From a checkpoint of a small waveform VAE: 20.5 epochs.
Rows from block 5 of the decoder, named by matrix and row number. Each number is 128 + 24 x the weight over its row's rms, rounded and kept within 0 to 255. All counts start at 0. After the name is the row's rms in percent of the matrix's.
# conv: width-7 conv (decoder.decb.1.1.conv.weight, 192x192x7), inputs 182-191, a 7 kernel for each
conv.65 107 [146 126 143 119 115 110 123 135 155 132 105 100 133 121 120 126 127  91 130 156 147 169 147 135 118 105 136 127 142 113 125 133 141 147 126 109 141 159 134 131 109 133 139 125 125 122 143 133 148 109 128 106 114 124 119 131 133 126 134 118 130 141 120 148 143 143  80  95 119 163]
conv.66 130 [108 149 158 176  89 116 147 118 133 146 174 153 163 173 122 130 129 125 117 116 100 120 123 127 134 140 123 111 118 143 170 159 184 144 157  79 133 113 114 106 121 123 132 128 116 112 111 115 112 157 154 151 133 119 121 110 125 149 134 132 159 132 149 115 105  95 128  78 123 131]
conv.67 107 [125 141 104 109 103 123 132 172 107 147 145 156 120 127 111 145 169 115  77 120 109 149 147 147 139 142 180 141 155 148 121 122 154 119 147 144 126 123 117 143 120 111 127 131 131 149 142 141 149 125 115 128 127 127 153 140 139 104 122 160 165 117 132 133 128 181 167 138 144 102]
conv.68 109 [120 109 120 121  75 136  89 140 150 114 153 152 131 138  93 173 147 136 116  80 132 110 109 115 135 102  99  95 138 162 119 155 140 106 141 163 104 131  95 131 120 156 142 141 132 134 123 140 138 128 121 122 103 116 116 109 156 122 161 123 148 133 159 130 107 133 119  82 140 127]
conv.69 086 [167 158 129 135 133 118 127 173 149 153 160 139 160 157  72 111  95  87  98  73  88 120 140 122 134 134 136 117 146 145 154 144 137 154 127 137 123 146 145 154 137 141 154 162 168 177 180 176 172 114 121 119 117 103 104  96 161 145 161 151 152 130 126 119 110 125 127 112 128 115]
conv.70 070 [126  80  64  48 118 108  81 101 126 103  89  73  83  47 152 125 134 123 120  87  96 157 146 152 129 152 137 163 161 148 148 133 113 146 140 143 123 120 125 126 158 148 104  96  65  87 106 113 121 168 166 166 170 173 178 191 119 125 118 113 113 156 137 161 131 115 133 139 133 138]
conv.71 088 [130 112  73 102 138 128 145 169 101 118 115  91 162 138 138 153 117 153 143 113 102 101 136 179 129 127 134  54  98  91 121  91 106 156 164 128 116  95 118 122 125 108 116 121 126 124 121 133 129 111 121 130 140 147 158 158 142 122 102  95  76  94  92 134  78  92 122 104 154  83]
conv.72 097 [125 161 167 105 155 139 183 106 100  85 156 150 107 145 118 140 147 164 125 129 113  98  76 140  53 152 140 138 143 102  99 149 101  99 132 130 153 113 155 134 114 112 124 129 143 123 119 138 129 113 109 108 117 137 104 100 138 120  97 111  78 132 117 141 147 140 138 181 177 150]
conv.73 102 [148 132 130 102 130 173  93  86 153 139 132  97  97 155 142 140 105 141 146 171 152 165 134 122 116 152 123  87 146 147 119 123 125 127 148 107 109 127 152 137 117 110 150 142 135 135 144 131 139 115 122 117 115 125  71 119 157 157 141 127 124 159 112 138 133 113 144 149 134 110]
conv.74 102 [127 102 166 171 179 127 143 100 140 144 116 124 150 154 162  89  87 135 175 155 113 114 138 105 123 121 113 123 109 120 146 143 114 143  99 155 163 139 122  99 112 137 104 117 126 121 128 110 113 103 128 134 129 111  99 110  97 147 126 117 118 127 109 141 117 129 126 153  87 144]
conv.75 111 [ 98  97 176 113 143 137 190 106  84  96 128 139  88 157 111 123 125 147 166 115  93 122 173 180 107 145 161 122 115 129 124 169 111 154 158 137 149 147 142 168 140 170 139 160 149 142 143 146 129 153 152 151 136 148 134 128 178 131 144 119 140 124 122 101 128 113 113 102 164 182]
conv.76 066 [119 136 102 108 143 104 155 106 119 109  94 105 151  93 121  82 137 115 118 149  90  99 100 140  83 109 115 113 163 144 125 127 122 141 143 157 148 126 138 117 113 136 114 116 100 105 111  90 124 162 162 172 157 171 177 173 173 140 134 138 122 108 141 119 124  80 138  77 111 127]
conv.77 100 [115 149 153 204 157 102  95  88 105 123  88 111 120 123 161 150 122 126 144 174 175  79  63  63 104  78  45  77  92 129 129 133 150 115 105 128 140 149 127 124 133 130 126 134 144 146 140 134 120 121 131 140 137 125 124 120  73 115 120 132 134 114 100 134 140 179 136 118 142 156]
conv.78 107 [ 71 126 172 175 136 139 148 119 116 115 147 137 160 112 169 147 141 104 136 158 137 118 131 128 111 103 119 180 115 128 113 137 148  99 138 132 138 112 141 152 137 149 128 125 118 135 150 163 148 130 118 110 126 137 137 124 123 127 102 153 144 170 142 127 170 136 144 122  82 148]
conv.79 089 [184 166 155 117 113 156 121  82 134 111 125 107 136  65 104 110 104 123 140 107 130 127 139  91 141 102 143 132 143 145 109 113 106 118  91 134  73  77  79  81  86  96 147 145 142 121 125 113 134  89  81  79  93  93  88  98 119  76 112  99 115 131 143 139 115  89 119 117 108  94]
conv.80 103 [ 89 121 169 181 131  78 117 135 143 142 103 119 139 132 176 140 123 126 156 187 183 123 133 155 142 140 115 142 128 128 149 160 144 130 106 134 169 160 149 140 132 151 118 121 119 131 139 133 120 110 118 124 131 122 108 101 123 128 148 157 139 135 121 150 218 195 164 132 120 184]
conv.81 109 [ 95 160 113 155 141 115 167 123 123 107 118 133 134 140 113 134 172 126  96 126 131 130 156 150 128 137 141 157 143 136  94 107 134  77 122 142 119 117 136 148 124  87 147 135 136 144 132 124 132 143 114 118 117 131 127 103 120  83  72 107 127 114 161 130 161 140 158 103 148 111]
conv.82 107 [109 125 159 114 168  73 181 150 103 111 135 105 171 102 172 104 129 126 128 176 127 144 149 158  75 167 130 143 124 114 141 128 138 128 135 108 158 105 158 164 113 152 119 119 135 131 155 146 124 118 118 122 131 134 129 123 130  96 133  94 142 100 142 112 169 103 191 107 100 140]
conv.83 085 [125  96  87 132 135 119 110 169 134  87 115 122 165  92  94 171 118  80 119  69 108 107 121 105 170  85 146 120 148 113 121 115 141 159  85 108  96 118  89 125 156 112 135 114 121 147 134 127 142 116 115 109 126 122 139 135 124 124 116  80 103 118 104 168 161 113 160 139 134 148]
conv.84 105 [108 108 115 104 121 112 106 159 161 154 103  93  77  52 118 104 133 153 162 177 174 152 114 136 131 155 146 159 160 155 133 129 103 106 102 137 143 138 124 135 131 119 128 117 117 120 110  98 111 131 136 129 124 114 135 148 112 127 138 152 140 134 127 145 150 151 157 127 142 153]
conv.85 129 [117 106  90  94 106  93 149 151 145 166 160 151 163 128  89 145 201 124  93 124 104 170 122 112 153 138 161 156 157 176 108 123 154 130 130 148 110 130 111 153 129 136 155 134 118 126 115 126 147 145 132 136 121 122 149 127 134  68  80 114 169 130 165 135 137 118 114 104 105 127]
conv.86 106 [111  99 105 110 123 144 130 130  99 157 124 127  92 105 126 142 145 129  94 122 119 112 136 134 126 117 150 118 138 157 117 118 147  81 166 129 127 143 112 159 114 102 124 126 132 130 124 133 129 149 131 138 132 130 141 118 120  91 125 130 157 125 145 101 141 174 149 123 126 109]
conv.87 096 [ 91 114 182 118 149 116 151 105 122 102 137 122 131  98 113 121 105 106 130 130 108 123 113 109 126 185 122  96  90 135 112 119 118 125 128 142 162 119 100 141 114 156  98 106 134 149 138 138 145 131 118 125 135 140 129 126 120 101 139 150 147 140 111 127 144  66 146 148 107 150]
conv.88 063 [145 124 109 127 135 139  88 134 113 121 119 133 109 142 189 145 151 118 105 116 159 119 118 108  97 126 119 112 124 133 141 131 146 139 137 103 117 134 169 156 141 134 142 150 162 172 182 185 176  81  89  93 100 113 107  96 127 142 137 155 137 162 118 118 125 130 142 151 114 104]
conv.89 096 [145 136 168 141 157 141 119 103 131 113 131 117 128 133 138 151 155 116 142 162 164 186 136 148 195 112 142 136 121 128 115 149 127 144 103 135 105 142 102 118 127 130 130 139 136 138 132 112 113 146 157 141 136 129 128 123 100 129 138 122  94 122 124 131 140 120 109 126  94 137]
conv.90 103 [152 100 105  72 133 138  75 117 154 100 105 135 130  94 124 157 151 124 122  99 160 135 104 103  75  89 110  85 139 135  97 145 131 161 114 144 120 138 125 119 118 164 113 120 125 111 113 125 126 112 125 108 107 127 127 134 128 103 126 124 141 128 141 152 140 134 108  98 111 140]
conv.91 096 [122 102 124 143  82 106 123  92  69  68 110 115  54  60 150 134 157 162 134 166 163 133 149 138 115 129 126 133 118 115 117 112 143 100 121 147 184 112 109 125 114 137 142 137 136 118 111 128 131 154 144 130 139 145 133 132  88 133 153 108 115 104 137 136 172 133 108 124 141 137]
conv.92 095 [122 119 122 112 116 160 119 108 156 104 126 125 133 142 133 131 171 131 158 157 165 122 128 123 136  94 103 107 136  73  96 133 143  91 141  98 120 141 118 141 105 142 119 120 123 130 120 120 128 143 125 142 144 138 143 149 103 135 109 113  80  90 124 118 141 127 115 122 114 102]
conv.93 097 [141 156 141 155 126 174  79 134 142  96 125 136 131 158 126 119 133 154 128 136 148 125 161 136 118 168 117 148 137 112 122 139 147 156 154 139 117 124 119 103 140 123 137 139 136 116 111 106 106 157 146 140 132 151 150 151 145 146 132 105 110 105 137 136 100 161  79 113 108 128]
conv.94 084 [135 132  98 116 126 118 175 120 142 141  93 104 113  94 142 113 145 121  78 124 118 158 146 126 116 167 119 202 162 120 155 122 101 132 107 111 137  95 127 135 170  98 128 110 111 105 132 113 150 101 113 110 107 128 142 146 135 123 109 122 112 113 175 124 134 101 103 130 123 128]
conv.95 104 [144 121 131 189 162 138  83 148 144 127 123  92 160 145 132  70 110 114 162 162  96 150 117 146 109 152  88 118 136 115 152 132 136 156 142 118 156  98 163  95 120 120 129 125 117 117 132 128 120 142 153 124 116 114 110 127  91 152  91 115 124 169 138 109  94 103 193 122 124 102]
conv.96 095 [133 119 100 161 118 131  86 155 163 229 130 176 154 152 120  69 118 110  95 103 114 155 169  94 152 158 114 102 124 137 142 107 145  97 135 128 146 126 128 119 114 114 157 157 157 158 153 160 160 117 114 118 113 117 113 110 110 135 106 116 128 119 120  91 103 121 130 137 121 100]
conv.97 106 [117 122 128 122 106 139 108 136 106 115 148 145  55  74 100 113 145 142 108  93 135  89 144 129 142 163 173 106 126  71 108 134 124 115 148 105 102  94  96 136 111 131 112 110 119 111 117 134 137 113 110 102 123 137 121 130 102  94 139 114 120 135 156 121 127 123 109 130 129 106]
conv.98 103 [129 101 173 130 126 120  64 132 146 116  95 121  92 132 174  93 122 117 122 147 117 151 142 178 153 172 149 170 125 124 133 140 140 111 154  94 136 112 114  99 101  81 122 125 142 117 127 132 129 145 139 135 143 145 137 129 116 118 139 155 139 128 135  72 129 110  71  90  36 128]
conv.99 092 [154 132 157 175 128 118 132  89 160 107 112 130 163 156 171  87  93 103 136 163 139 139  97 118 153 107  90 125 143 139 130 133 153 107 142 137 165 128 129 114 120 121 163 157 156 153 138 111 128 143 153 150 144 143 139 142 128 153 115 140 123 121 136 105 153 153 154 155  91 167]
conv.100 097 [130 148 153 139 116 109 148  53 102 152 144 146 140  72  95  86 128 133 114 106 115 139 115 109 114 124 124 153 148 125 113 131 138 110  91 115 132 102 106 124 116 114 133 123 109  97  85  67  96 118 113 110 101  99  96 110 124 113 118 116 116 125 156 110 126 108 121 120 107 130]
conv.101 111 [ 90 101 111  87  93 130 121 168 140 131 139 111 138 167 116 121 113 140 149 117 111 114 124 150 108 140 131 119 141 123 161 143 125 151 142 123 125 139 137 127 131 124 127 133 145 141 135 141 144 107 112 119 115 115 116 113 153 179 161 151 140 129 145 170 146 126 164 146 216 170]
conv.102 077 [187 131 164 100  81  80 119 139 160 113 124  93 115 133 160  96 140 108 153 183  86 128 116 157  94 120 124 125 133 129 122 150 110 133 136  95 133 104 125  98 109 105 153 158 158 154 150 144 152 108 105 109 103  93  82 111 123 139 118 105 108 101 118 126 152  70 136 100  82 118]
conv.103 082 [111  94 126 119 106 140 173 109 106  86 105 155 109 117 128  98 146 177  96  99 129 135 125 137 127 137 144 134 167 137  91 120 161 112 132 141 150 132 115 147 138 137 112 108 116 119 116 121 123 164 155 142 144 156 144 141 137 103 146 151 115 120 184  96 128 131 107 143 137 109]
conv.104 093 [142 145 126  96 126 131 140 185 139 123 139 154 157 113 124 100 119 134 135 103  99  73  96 167  89  85  77  77 110 101 122 110 106 144 138 138 113 139 142 142 163 148 117 113 125 133 129 130 139 150 146 143 140 141 137 149 110 116 129 118 114 118 124 144 111 127 129 119 156 109]
conv.105 094 [ 64 149 118 129 163 124 156 109 116 144 157 104 137 134  73  84 141 103 109 136 144 133  82 155  92 157 100 112 135 124 109 139  92 142 115 139 148 102 143 134 124 130 124 121 119 126 118  93 104 130 129 135 118 116 133 130 136 154 135 134 125 163 115 123 153 124 173  71 141 147]
conv.106 099 [167 145 122 114  89 169  82 149 200 170 140 138 150 132 150 150  83 129 120 118 134 139 148 139 189 174 173 172 154 149  97 125 143 139 112  95  98 101 104 110  77 118 155 148 146 154 148 150 175 108 112 106 110 114 107 116 105  87 125 146 125 138 112 150 125 134  81 130  86 112]
conv.107 096 [122 132 115 122 103 114 163 123 146 135 131 134 135 129  78  81 113 128 121 135 155 107  95  52 113 140 138 106 172 149 105 119 116 113  98 152 140 114 112 120 120 129 127 117 113 117 114 108 117 108 111 110 107 106  99 102 135 118 119 120 135 141 157 102 134 151 154 167 150 189]
conv.108 083 [115  83  98 128 144 117  97  93  91 113 107 106 123  81 141 159 115 160 119 106 176  91  99  83  75 120 120  82  88 145 136  71 113 151 132 139 116 134 112 139 156 128 134 127 122 110 115 126 120 111 105 110 112 105 108 124 157 137 102 117 121 132 137 122 124 150 103 157 138 110]
conv.109 099 [128 101 135 107 101 116 147 127 134 119 138 103  97  98 115  72 118 105 130 137  93 152 135 151 141 155 123 157 146 114 116 133 143 121 122  85 163 124 154 128 128  93 123 137 138 130 126 123 129 139 145 145 153 155 137 108 117 142 134 131 161 110 114  85 145  96 179 115 105 169]
conv.110 082 [162 119 112 127 130 100 136  93 146 128  58  69  94 137 189 128 171  86  83 132  97 157 101 155 130 139 126 183 131 152  88 109 107 108 110 105 123 102 139 138  98 134 109  95 107 107 130 134 164 130 124 129 132 154 166 165  92  96 108 114 141 136 122 125 123 101 141  96  51  98]
conv.111 096 [ 91 161  95 106 137  90 168 151 127 138 153 129 127 141  92 138 122 138 114 116  90 117 124 107 119 111 150 109 141 121 143 146 115 134 114 150 128 104 133 126 119 129 146 141 120 128 146 127 130 141 130 138 142 143 127 172 128 130 135 131 145 110 145 128 141 137 164 104 190 100]
conv.112 112 [152 106 166 127 141 130  96  64 125 135 133 117 117 145  92 117 115 124 129 120  67 128 108  93 144 143 146 132 151 115 124 153 127 128 148 130  81  98 100 103 110 122 119 109  97 100  98 110 116 104  91  97 107  98  97 117 133 126 129 127 142 144 147 139 134 140 169 143 128 121]
conv.113 104 [116 104 185 133 124 103  91 137 136 146 126 166 142 149 183 119 110  97 114 161 132 149 103 145 149  58 149 128 117 117 123 137 135 105 137  90 128 115  92 120 100 122 107 114 121 131 129 112 125 115 128 118 115 115 125 122 127 121 157 113 128 128  98  82 143  97 124 118  56 151]
conv.114 090 [146 157 137 129 127 143 134 130 104 104 115 105  95 122 106 134 141 140 142 116 111 128 147 141 134 146 150 121 131 128 141 127 126 146 143 142 141 147 155 151 144 133 191 197 197 188 183 183 184  92  88  86  77  74  72  74 151 149 146 138 140 129 129 143 129 133 143 139 144 126]
conv.115 090 [115 133 180 130 111  92 144 130 156 142 108 137 129 148 126 105 132 144 165 153 102 140 103 136 113  91 101 122 136 116 106 141 117  98 121 104 135 124 105 120 121 125  93  94  96  99  90  75  82 127 127 120 113 122 127 129 118 140 149 139 122 119 123 123 163 122 119  88 125 176]
conv.116 087 [177 135 136 160 211 184 126 148  61 121 120 123 151 145  88 132 127 142 129 107 118 130 167 132 109 179 130  74 118 138 142 109 131 164 144 168 120 132 136 145 121 105 137 141 154 143 142 116 113 143 134 130 143 142 135 125 158 123 133 116 148 117 153 155 130 148 141 152 151  92]
conv.117 114 [ 82 131 132 132 109 102 145 102 121 126 127 104 140 104 132 125 133 142 167 130 136 151 163 120 129 153 132 147 122 119 171 131 149 159 132 143 154 120 155 124 139 144 147 140 140 135 137 141 138 145 146 146 141 128 135 135 159 175 144 159 123 164 136 114 113  93 167 123 145 160]
conv.118 094 [141  74 137 169 112 170  63 140 159 164 137 136  68  90 134 132 118 106 112 150 172 118  98  83 189 115 120 127 141 123 132 126 142 107 123 140 109 125 115 120 137 134 133 125 105 114 109 130 143 128 134 120 117 114 114 115 133 122 128 148 128 152 136 146 134 145  95 184 136 167]
conv.119 099 [ 83 193  98 152 137  60 173 135 149 139 133  75 170 171  98 135 165 110 169 165 154 148 115 137 125 114 139  91 137 122 124 136 108 169 107 128 150  88 149  88  85 103 144 125 113 123 125 108 122 157 136 135 109 121 118 122 156 156 141 116 129 118 121 134 158  85 171  87 160 157]
conv.120 098 [104 103 147 144 127 128 139 102  91 105  89 152  89 136 148 131 106 153 131 138 109 134 111 151 117 128 140 152 110 111 105 111 157 104 126 103 126 112 149 140 120 127 132 134 129 130 127 126 132 131 130 118 119 160 140 136 101 109  82 138 123 158 140 130 101 150 101 143 124 107]
conv.121 105 [ 95 157 115 106  98  86 124 133 147 123 182 123 139 175 109 156 135  86  88  83  97 114 128 169  90 108 152 118 115 114 150 125  99 162 146 127  99  95 119 117 133  89 106 130 117 132 136 129 138 114 108 114 125 126 133 132 120 125 114 121 164 132 148 119 135  91 105  71 147  96]
conv.122 096 [ 97 115 123  98 113 123 135 110  96 104 113  78 134 112 119 120 108  56 106 123 137 135 119 154  80 110 129 107 102  89 123 145 100 124 129 125 135 119 135 130 116 102  96  97 117 131 122 127 119 104 114 138 137 115 134 132 110 131 123 117 123 115 122  92 123  60  97  72 133  97]
conv.123 129 [151 177 177 162 156 153 167  89 104  99 117 106  95 107 126 122 128 134 128 136 130 152 148 145 140 146 140 145 143 136 140 144 138 135 138 137 144 143 143 139 140 145 147 143 138 135 135 140 141 155 148 139 142 142 135 138 138 139 135 139 137 140 143 129 136 135 132 137 135 136]
conv.124 103 [152 109 138 101 108  42 176 131 140 109 142 138 151 122 166  98 161 139 169 157 117 120 120 178  73 139 141 151 117  78 107 133 108 129 142 124 150 114 161 179 125 144 109 115 131 127 113 116 111 123 136 140 147 135 136 138 130  79 107 117 128 101 100 106 154 116 164 122 134 149]
conv.125 095 [151 143 122 121 122 195 150 185  91 113 117  97 139  89 111 174  58 111 161 106 130 136 146 127 120 120 181 139 110 101 145  94 108 155 112 176 101 103 121 112 137 122 123 116 114 121 136 137 133 129 116 122 126 115 143 144 181 141  99 130 116 160 124 137  86 134 125 129 202 104]
conv.126 106 [115 127 136  89 122  84 167 116 121  90 143  99 139 113 141 132 116  74 109 124 108  71 135 161  59  77 134 121  92 112 126 133 109 139 142  95 136 105 130 139 118 106 111 113 119 125 112 115 109 115 118 128 125 116 125 127 116 121 117 121 142 106 132  92 128  68 141  74 107  91]
conv.127 090 [126 150 131  81 104 152 179 177 137 116 144 110 109 128 124 128 101 118 126  77  65  89 177 186  35  93 147  74 105 130 145 132  87 145 129 122  96  91 119 125 144 135 118 117 130 139 130 137 148 138 137 136 134 130 136 145 137 125 130 121 118 116 155 115  94  78 131  91 149  96]
conv.128 086 [102 101 124 152 124 129 164 126 119 117 112 123 107 120 172  84  79  95 134 112  44 151 137 152 137 147 140 152 101 117  81 116 129 140 113  70 105 116 131 123  70  91 106 124 129 129 124 143 140 109 122 107  99 118 139 130  92  98 114 133 128 139 115 109 112 118  90 117 134 122]
conv.129 090 [145 143 160 148 156 101 175 113 148 117 128 139 107 148 166  95 181  99 112 178 114 162 113 144 136 177 130 139 137 136 108 145 135 105 138 106 162 126 171 154 115  78 140 124 133 145 131 116 111 132 129 127 137 142 111 107 110 128 138 104 154  93 127 113 177  97 133 125 118 152]
conv.130 098 [146 116 145 141 115 104 144  77 162 109 106 184 101 125 156 144 128 104 123 168 146 115  89 138 176  70  67 158 138 137 105 129 140  95 131 135 139 119 112 113 115 158 120 121 108 119 124 133 127 141 128 127 143 135 133 130 122 108 112 119 120 123 126 122 147 140 117 169 123 135]
conv.131 098 [152 148 142 103 118 154 162 168 113 143 181 124 110 140 108 117 119 138 131  86  82  83 196 167  50 113 134  84 103 113 155 114  98 137 130 133  85 114 144 128 132 137 118 122 141 133 119 132 138 142 140 135 125 122 118 140 139 124 134 127 120 124 140 119  83 109 130 129 142 100]
conv.132 074 [196 161 138 137 156 150 100  94 141 168 107 111 141  88 119 182 113 116 127 134 142 163 139 128 165 145 142 163  99 105 117  95 145 129 123 124  98 108 122 117 143 134 154 139 136 170 184 172 182  85  90 107 105 102 109 113 106  91  97 124 123 147 118 119  79  98 124  92  97 105]
conv.133 079 [101 101 157 135  97  99 169 110 144  82  87 133 126 131 133  68  98 106 153 172 100 102 101 146 149  76  95 151 127 112  97 146 146 110 133 136 159 132 112 149 142 150 127 116  93 116 139 118 124 153 146 143 149 141 147 143 132 111 120 126 143 140 137 109 134 129 117 112 102 134]
conv.134 089 [145 111 178  97 108 136 136 165 222 114 131 161 112 109 133 117 162 113 118 140  95  81  83 191 170  90 122 153 140 130 113 182 109 100 169 136 153 125 121 153 143 137 134 128 129 140 135 149 169 140 141 134 132 134 141 149 127 149 143 135 116 148 148 127 146  97 130 119 117 135]
conv.135 099 [156 119 103 127 220 197 184 188 118 114 126 108 108 192  77  83 121 142 141 119 101 118 135 126  59 165 127 126  94 141 117 133 123 156 156 155 111 148 130 155 141 134 146 160 170 165 167 178 168 136 130 128 124 130 139 140 131 143 154 137 129 146 178 133  78 144 112 159 168 121]
conv.136 100 [128 144 133 136 145 142 118 143 127 133 137 131 138 161  77  98  92 101 114  97 107 154 163 153 157 160 160 146 149 148 157 145 144 152 149 132 127 135 138 133 128 125 186 188 188 182 176 175 173  86  89  91  86  83  79  78 159 159 157 150 148 147 141 134 128 129 132 128 128 123]
conv.137 086 [128 148 139 148 191 159 132 164 109 117 162 145 123 108 117 127 126 136 129 119  98  94 165 168 142 172 181 117 108 106 125 147 104 118 153 125 116 118 132 138 132 115 126 128 134 128 128 138 140 111 119 120 129 136 135 133 106 114 126 116 119 130 129 140 120 121 106 126 129  72]
conv.138 101 [143 163 132  84 146 108 176 161 108  91 144 144 140 141  90 121 129 108 126 131  98  97 141 172  89 101 155 117 120 107 139 135 116 141 154 136 129 111 144 135 127 134 136 127 136 140 130 128 127 130 131 135 126 117 129 137 121 112 121 110 124  94 119 110 109  98 144  91 130 105]
conv.139 077 [103 136 120 136 146 128 139 134 119 114 132 107 102 118  76 121 100 110 122 111 108 105 111 112 108 130 131  86 137 128 130 124 117 130 116 134 117 122 126 123 117 115  77  75  83  75  59  69  69 150 145 146 140 136 139 131 130 139 129 137 141 124 132 134 123 121 125 110 148 113]
conv.140 082 [192 157 131 160 195 171 113 111 147 159 136 108 174 123  97 165 111 113 152 123 118 182 159 147 176 155 173 160 138 130 141 110 127 148 117 148 117 132 134  97 114 104 165 158 147 165 165 153 173  88  89  98  92  70  91  98 136 125 101 107 133 138 116 127  81 102 141  88 106 113]
conv.141 103 [122 174  91 126 159 151 143 121 104 121 169 142 134 148  85 122 101 126 123  84  91 120 158 109 121 127 132 132 125 130 149 137 140 161 146 167 111 150 121 135 176 167 141 162 153 138 147 160 153 137 137 134 141 144 142 153 144 142 138 150 149 146 190 120  93 121  86 148 151  88]
conv.142 087 [150 174 130 134 155 177 151 180 107  92 117 193 146 140  91 116 134 160 139 113 109 126 165 131 114 147 115 147 126 121 129 137 141 124 125 135 125 125 124 129 118 138 136 140 145 131 130 151 146 144 133 125 127 137 137 138 135 132 135 124  93 127 183 128 113 130 110 139 155 119]
conv.143 102 [173 169 154 140 163 206 170 101 139 137 164 117  95 151 122 166 123 122 122 115 116 192 158 146 158 196 169 154 136 158 144 128 130 152 153 153 142 139 124 138 141 137 158 157 155 148 151 160 148 146 140 143 134 142 134 137 157 177 145 155 146 155 146 125 139 122 121 145 156 106]
conv.144 089 [145 125  90  69 150 150 155 206 118 130 113 115 129 136 104 164 134 142 128  77  85  71 144 129  89 134 122  84 107 112 145 110 122 133 133 146 117 121 141 122 143 157 117 113 117 117 118 130 131 132 123 131 141 152 160 165 133 130 139 118 134 122 137 125 103 123  94 125 137 105]
conv.145 095 [122 125 114 144 131 136  98 147 141 163 154 125 138 140 133 105 128 114 104 137 119 143 122 130 180  70 142  93 195 106 116 147 118 138 154 108 103 146 168 169 124 134 114 129 119 119 131 125 106 104 114 118 129 122 136 139 145 129 128 126 139 172 112 107 128 172 145 120  93 139]
conv.146 094 [ 94 182 127 123  99  88 145 161 146 141 166 115 126 122 165 119 119 138 125 125  78 108 161 157  86 101 171 134 176 106 119 137 100 114 126 129 121 126 143 116 104 129  92 100  83  92  99 101 131 137 128 114 116 104 135 155 114 143 111 128  71  89  95 103 124 104 122  76  74 116]
conv.147 094 [129 105 119 128 125 140 115  99 105 123 128 121 143 106 176 171  73 112 129 102 159 137  98  90 128 114  70 201  55 151 104 113 137 117 157 120 135 136  92 103 154 130 127 130 120 126 133 139 130 129 125 121 126 153 142 125 153 147 109 122 131  97 196  92 157 127  93 146 121 138]
conv.148 187 [126 109 112 107  99  97  99 149 149 141 132 118  97  90 123 116 133 131 134 128 118 129 120 120 139 134 137 139 150 149 130 119  96  74  73 130 120 112  95  94  96 107 117 111 108 104 108 113 125 120 114 107 107 110 113 126 129 111  96  77  77  76  89 135 131 118 109 122  97  94]
conv.149 100 [131 120 161 127 101 108 100 105 195 123 109 167 131 132 181 144 114  97 132 162 147 119 100 112 162  57 103 156 137 147 119 141 144 133 128 169 155 127 103 141 118 151 115 122 114 126 131 121 116 117 114 111 121 121 124 121 142 117 130 122 128 113 132 153 149 133 128 156 123 153]
conv.150 085 [109 119  64  78 105  69 117 149 112 137 101  86 145  89  95 153 100 119 131  74 114 102 121 107 135 126 138 100 108 125 145 114 125 132 120 133  96 147 105  98 166 117 139 127 129 139 120 127 124 124 140 155 135 131 153 144 127 141 113 134 123 131 128 134  94 157 123  82 156  92]
conv.151 095 [162  96 159 107 155 172  57 112 117 138  94 116 130  76 142 136 108 133 152  98 146 159 146 112 147 129 104 136  73 138 141 116 150 131 139 153 181 144 113 112 168 112 113 103 127 122 128 123 121 122 143 148 155 164 145 126 119 117 140 113 115 109 148 121 143 101 102 151 132 100]
conv.152 098 [ 64 133  85 167 144  81 223 149 111 119 149 130 154 191  88 180 127  69 126 121 115 104 128 130 146 169 104 109 152 113 142 132 118 151 108 112  97 102 137 122 110 115 137 135 126 142 142 140 140 136 110 128 124 119 130 123 132 150 110 139 135 147 150 123  74 158 115 126 174 119]
conv.153 113 [110 130 154 124 132 180 140  93 125 142 112 150  91 118 109 106 130 126 125  87 120 141 119 116  98 161 122 108  85 135 109 108 140 126 127 156 148 148 115 154 142 111 127 131 132 121 124 130 127 143 146 143 144 156 145 156 137  94 102 118 153 127 150 106  92 148 107 125 114 114]
conv.154 098 [119 140 136  96  87 145 141 178 134 106 143 134 151 154 119 102 106 151 131 116  79  45 141 161  68 100 120  61 151 120 133 125 123 122 109 117 107 106 144 121 109 140 113 121 134 137 121 130 141 130 137 129 129 130 130 134 120 134 127 131 124 120 117 138 126 117 140  97 139 116]
conv.155 093 [133  56 136  85 147 181  62  89 150 125 116 119 145 100 162  85 118 160 132 110 122 147 109 101 131 136 139 145  92 144 128 121 145 122 164 119 134 133  80 121 132  86 143 131 129 122 131 131 135 124 139 131 138 127 125 127 133 129 160 112 138 130 147 152 182 105 132 169 115 141]
conv.156 096 [116 147 137 110 117 132  80 142 122  76  88 106 101 105 156 109 107 133 153 151 137 128 145 124  81 127 111  70 124  98 103  91 109 130 105 111 140 139 148 132 129 145 152 142 148 124 129 150 145 124 126 117 110 132 129 113 114 112  89 109 111 145 146 114  96 107 100  93 141 124]
conv.157 101 [110 152 168 139 159 131 103 122 126 114 125 143 132 153  86  80 119 137 147 152 128 126 153 142 139 124 144  71 107 118 113 121  92 131 148 124 116 113  94 152 109  96 118 135 137 144 143 130 102 118 127 132 141 125 127 124 163 139 129 126 113 108 105  91 121  99  95 116 101  91]
conv.158 096 [ 78 136 115 144 170 133 115 158 141 136 119  89 127 113 140 131 121  73 131 136 179 135 124 120 115 179 105 153 124 126 118 102 131 135  97  90 126 113 156 111 142 105 126 116 131 126 130 126 135 130 121 138 137 131 134 130 113 124 116 167 143 120 129 143  97 109 143 107 163 104]
conv.159 103 [111 150 177 157  95  84 163 130 136 102 140 159 163 115 159 119 109 107 138 151 108  81 129 118 138  71 118  95 114 122 165 150 130 107 128 126 175 139  92 120 137 126 136 135 140 147 145 125 132 135 158 159 152 133 141 130  93 136 115 142 123 106 127 124 179 118  95 124 133 158]
conv.160 102 [108 151  93 117 122 111 176 150 105 136 143 156 116 133 146 171 136 139  97 127 106 127 168 118 174  94 117 136  99 135 127 116 136 102 120 151 131  92 118 152 118 100 129 125 112 130 136 140 122 135 124 136 139 129 131 133 118 126 128 143 119 123 126  76  95 154  89 154  83  79]
conv.161 090 [122 135 122 138 147 106  86 141 158 140 107 100 163 143  70  52  85  75 145 147 155 133 141 157 135 172 105 169 117 146 126 117 115 139  94 130 119 142 118  57 115 153 116 114 116 117 113  98 126 119 129 117 113 121 129 116 145 154 133 124 126  94 142 152  83 116 133 112 137 149]